config.toml
depths = [3, 3, 3]
projector_out = 256
temperature = 0.1
nesterov = false
orthogonalizer = "newton_schulz_5"
Rows from block 2, named by matrix and row number. Each number is 128 + 24 x the weight over its row's rms, rounded and kept within 0 to 255. All counts start at 0.
# convs2: project pointwise conv (model.blocks.2.convs.2.weight, 40x120x1x1), inputs 80-119
convs2.0 [152  98 154 134 128 101  87 121 118 140 153 136 120 140 124 189 113  88 148 132 103 128 140 151 130 142 112 145 132 136 111 130  97 104 126 113 139 112 121 106]
convs2.1 [131 163 135 149  91 155 164 104 130 112 161 134 166 114 123  86 106  95 101  91 105  93 154 123 135 131  87 136 112 145 106 145 123 114 114 160 125 150 133 124]
convs2.2 [154 209  99 156 149 131 107 163 100 122 149 110 136 147 107 135 125 108 115 132 137  94 107 155 113 147 145 121 128 162 130 191 114  97 149 141  97 129 149 100]
convs2.3 [123 145 110 159 141 146 121 104 107 146  91 135 186 141 114 139  95 137 159 122 174 104 192 153 128 112 127 128 161 139 101  86 117  90 192  94 126 124 131 164]
convs2.4 [147 138 146 133 156 176 153 158 111  95 151 146 119 146 134 140  45 121 155 176 111 158 135 131 116 106 120  81 126 172 125 124  94  84 144 134 102 136 133 101]
convs2.5 [ 93 133 109 144  96 144 140 132 123 108  79 163 140 125 139 144 151 115 142  77 109 105 135 138 102 107 129 161 121 126 119 157 142 123 126  88 127 154 156 136]
convs2.6 [125 135 145 186 119 132 125 104 134 115 118 121 115 139 123 122 148  71 110 145 119 148 104 142 142 135 120  92  94 144 126 132 121 115 127 177 143 153 137  95]
convs2.7 [120 144 104 121 114 123 132 150 104 127  99 132 153 139 121 128  56 145 126 120 117 150  98 129 128 157 142 131  98 171 148 196 162 146 109 103  77 122  98 128]
convs2.8 [122 134  98 144  76 148 136  58 116 142 150 143 174 130 141 134 104 111 111 159 119 142 125 141 189 134 138 123 112 160  84 101 120 131 138 120 127  75 117 108]
convs2.9 [ 94 106 126 140 128 115 144  87 115 142 129 128 151 109 168 138 111 122 105 105 121  81  92 106 159 147 126 173 146 104 174 164 113 158 139 129 110 124 132 129]
convs2.10 [154  93 130 218 132 158 122 115 115 154 107 127 142 101 114 167 130 154 154 143 143 149 101 163 137 126 138 155 146  93 142  84 135 161 135 142 126 120 154 147]
convs2.11 [107 140 173 112 121 139 124 140 136 108 129 158  74  96 153 139 112  93  91 150  86 142 127  88 141 140 144 102 121 132 112 196 190  97 158  86 111 123 154  99]
convs2.12 [133 136 148  93 137 110 123 121 113 125 157  93 131 120 150 144 187 165 145 144 174 122 158 156 119 114 124 138 168  87 144 113  88 161 104 133 188  99 124 146]
convs2.13 [127 153  90  90 126 101  94 117 119 168 170 176  93  98 134  55 119 103 115 154  80 138 137 106 103 126 129 140  89 122  65 138 118 155 187 118 115  80 141 121]
convs2.14 [116 132 124 132 161 145 131 121  93 140 113 161 141 108 109 116 152 117 102 163 110 146 143 117 100 124 135 141 141 114 159 109 131 160 106 131 122 158 161 150]
convs2.15 [126 147 103 156 139  91 124 125 157 144 111 140  76  79 123 187 115 132 133 142 140 111 138  90 113 166 123 128 105 141 144  99 105 140 137 140  93  96 125 136]
convs2.16 [147 167 132 155 114 127 158 137 123 151 136 133  94 134 155 135 111 134 176 111 173 123 164  90 178 119 145 185 115 159 136 136  88  92 136 138  86 145 148 111]
convs2.17 [134 118 144 152 100 144  96 136 103  92 129 128 189 147 119 122 151 112  79 126 150 102 138 129  98 140 101 147 111 157  86 123 151 186 151 149 105 118 132 115]
convs2.18 [107 116 132 107  99 118  88 147  98 103 154 121 126 153 100 108 101  80 125 136 133 123 138 142 130 173 153 142 131 133 116 100 133 129  94 115 109 131 126 119]
convs2.19 [137 123 118 109 193 139  97  85 162 163 166 127 130 166 139 114 108 154 155 160 158 134 151 169  90 111 110 109 138 136 142 158 119 159 140  71  91 113 125 137]
convs2.20 [157 121 166 107 146 123  90 179 106 108 125 100 120 125  98 128 111 133 141 127 104 136 169 137 143 119 116 115 127 100 103  77 110 130 150 115 134  90 132 165]
convs2.21 [178 129 139 111 141 101 112 182 115 147 135 113 149 157 185 134 100  83 141 105 119 127 175 118 141 110  97 157 130 124 111 101 142 159 190 100  97 143 139 122]
convs2.22 [148  97 112 109 130 108 167 151  81 143 134 141 142 103 157 136 130 119 132 139 131 143 138 111 144 105 109  90 108 111 178 130  74  91 117 136 161 154 168  88]
convs2.23 [113 117 152 123  83 116 132  99 115 147 129  85 143 116 126 124 127 150 134 146 113 126 131 123 204 118 109 147 139 128 107 122 119 148  76 128 103 142  93 141]
convs2.24 [130  86  99 149 114 159 147 106 165 108 144 118 107 131 104 127 165 105 126 100  88  85 114 141 120 147 109 118 112  85 133  75 156 128 155 164 118 155  90 163]
convs2.25 [120 153 121 102 128 165 167 123 180 136 132 145 114 127  98  89 179 127 138 130 136 120 147 156 133 125 133 133 126 106 113 111 123  93 139 130 130 183 120 145]
convs2.26 [128 115 101 109  78 151 188 144 153 125 129 136 118 130 155 107 157 146  98 152 103 104 129 106 116 125 125 172 133  87 109 104 108 153 170 130 157 146 135 106]
convs2.27 [127 118 138 112 130  87  90 117 118 136 135 143 146 139 131 136  97 164 143  75 106 118 146 158 139 127 116 147 107 136 134  89 142 154 166 150  73 153 106 108]
convs2.28 [137  93 145 104 150 139 143 163  95 110 108 128 129 135 154 103 135 138 121 180 127 156 128 120 191 100 114 161 126 146 126 114 124 155 124 121  95 120 108 127]
convs2.29 [168  89 141 107 193  99 137  97 114 136 119 113 142 134 150 150  79 143 103 146 153 114 142 130 129 116 110  92 160 115 122 143 185 140 144 126  94 124 163 104]
convs2.30 [122 156 135  69 115 119 143 114 122 133 156 123 136 158 108 116 149 118 128  91 160 112 141 168 148 210 149 142  96 151 130  94 103 106  75 106 120 136 109 129]
convs2.31 [123 155 166 133 113  76  92 135 130  88  91 134 108 113 108 184 155 178 164 148 158 134 121 123 115 116  88 112 173 117 160 148 116 108 135 126 130 101 124 121]
convs2.32 [125 102 125 114 177 100  59 140 127 113 135 108 118 107 113 130 138 153  88 127 107 167 180 158 146 161 159 110  93 131 135 128  80 123 156 148 154 108 130  97]
convs2.33 [100 116 123  91 116 130 124  80 145 141 142 139 152 143 116 139 110 104 119  91 152 110  89 100 127 134 108 103 127 125 121 131  65 116 118 144 128 145 131 152]
convs2.34 [130 141 150 147  85 108 138 107 141 164 113 157 112 122 160 143 129  99 130 142  97 152 146  95 137  93 107 155 112 107 135 164 118 150  96 104 134 147 108 129]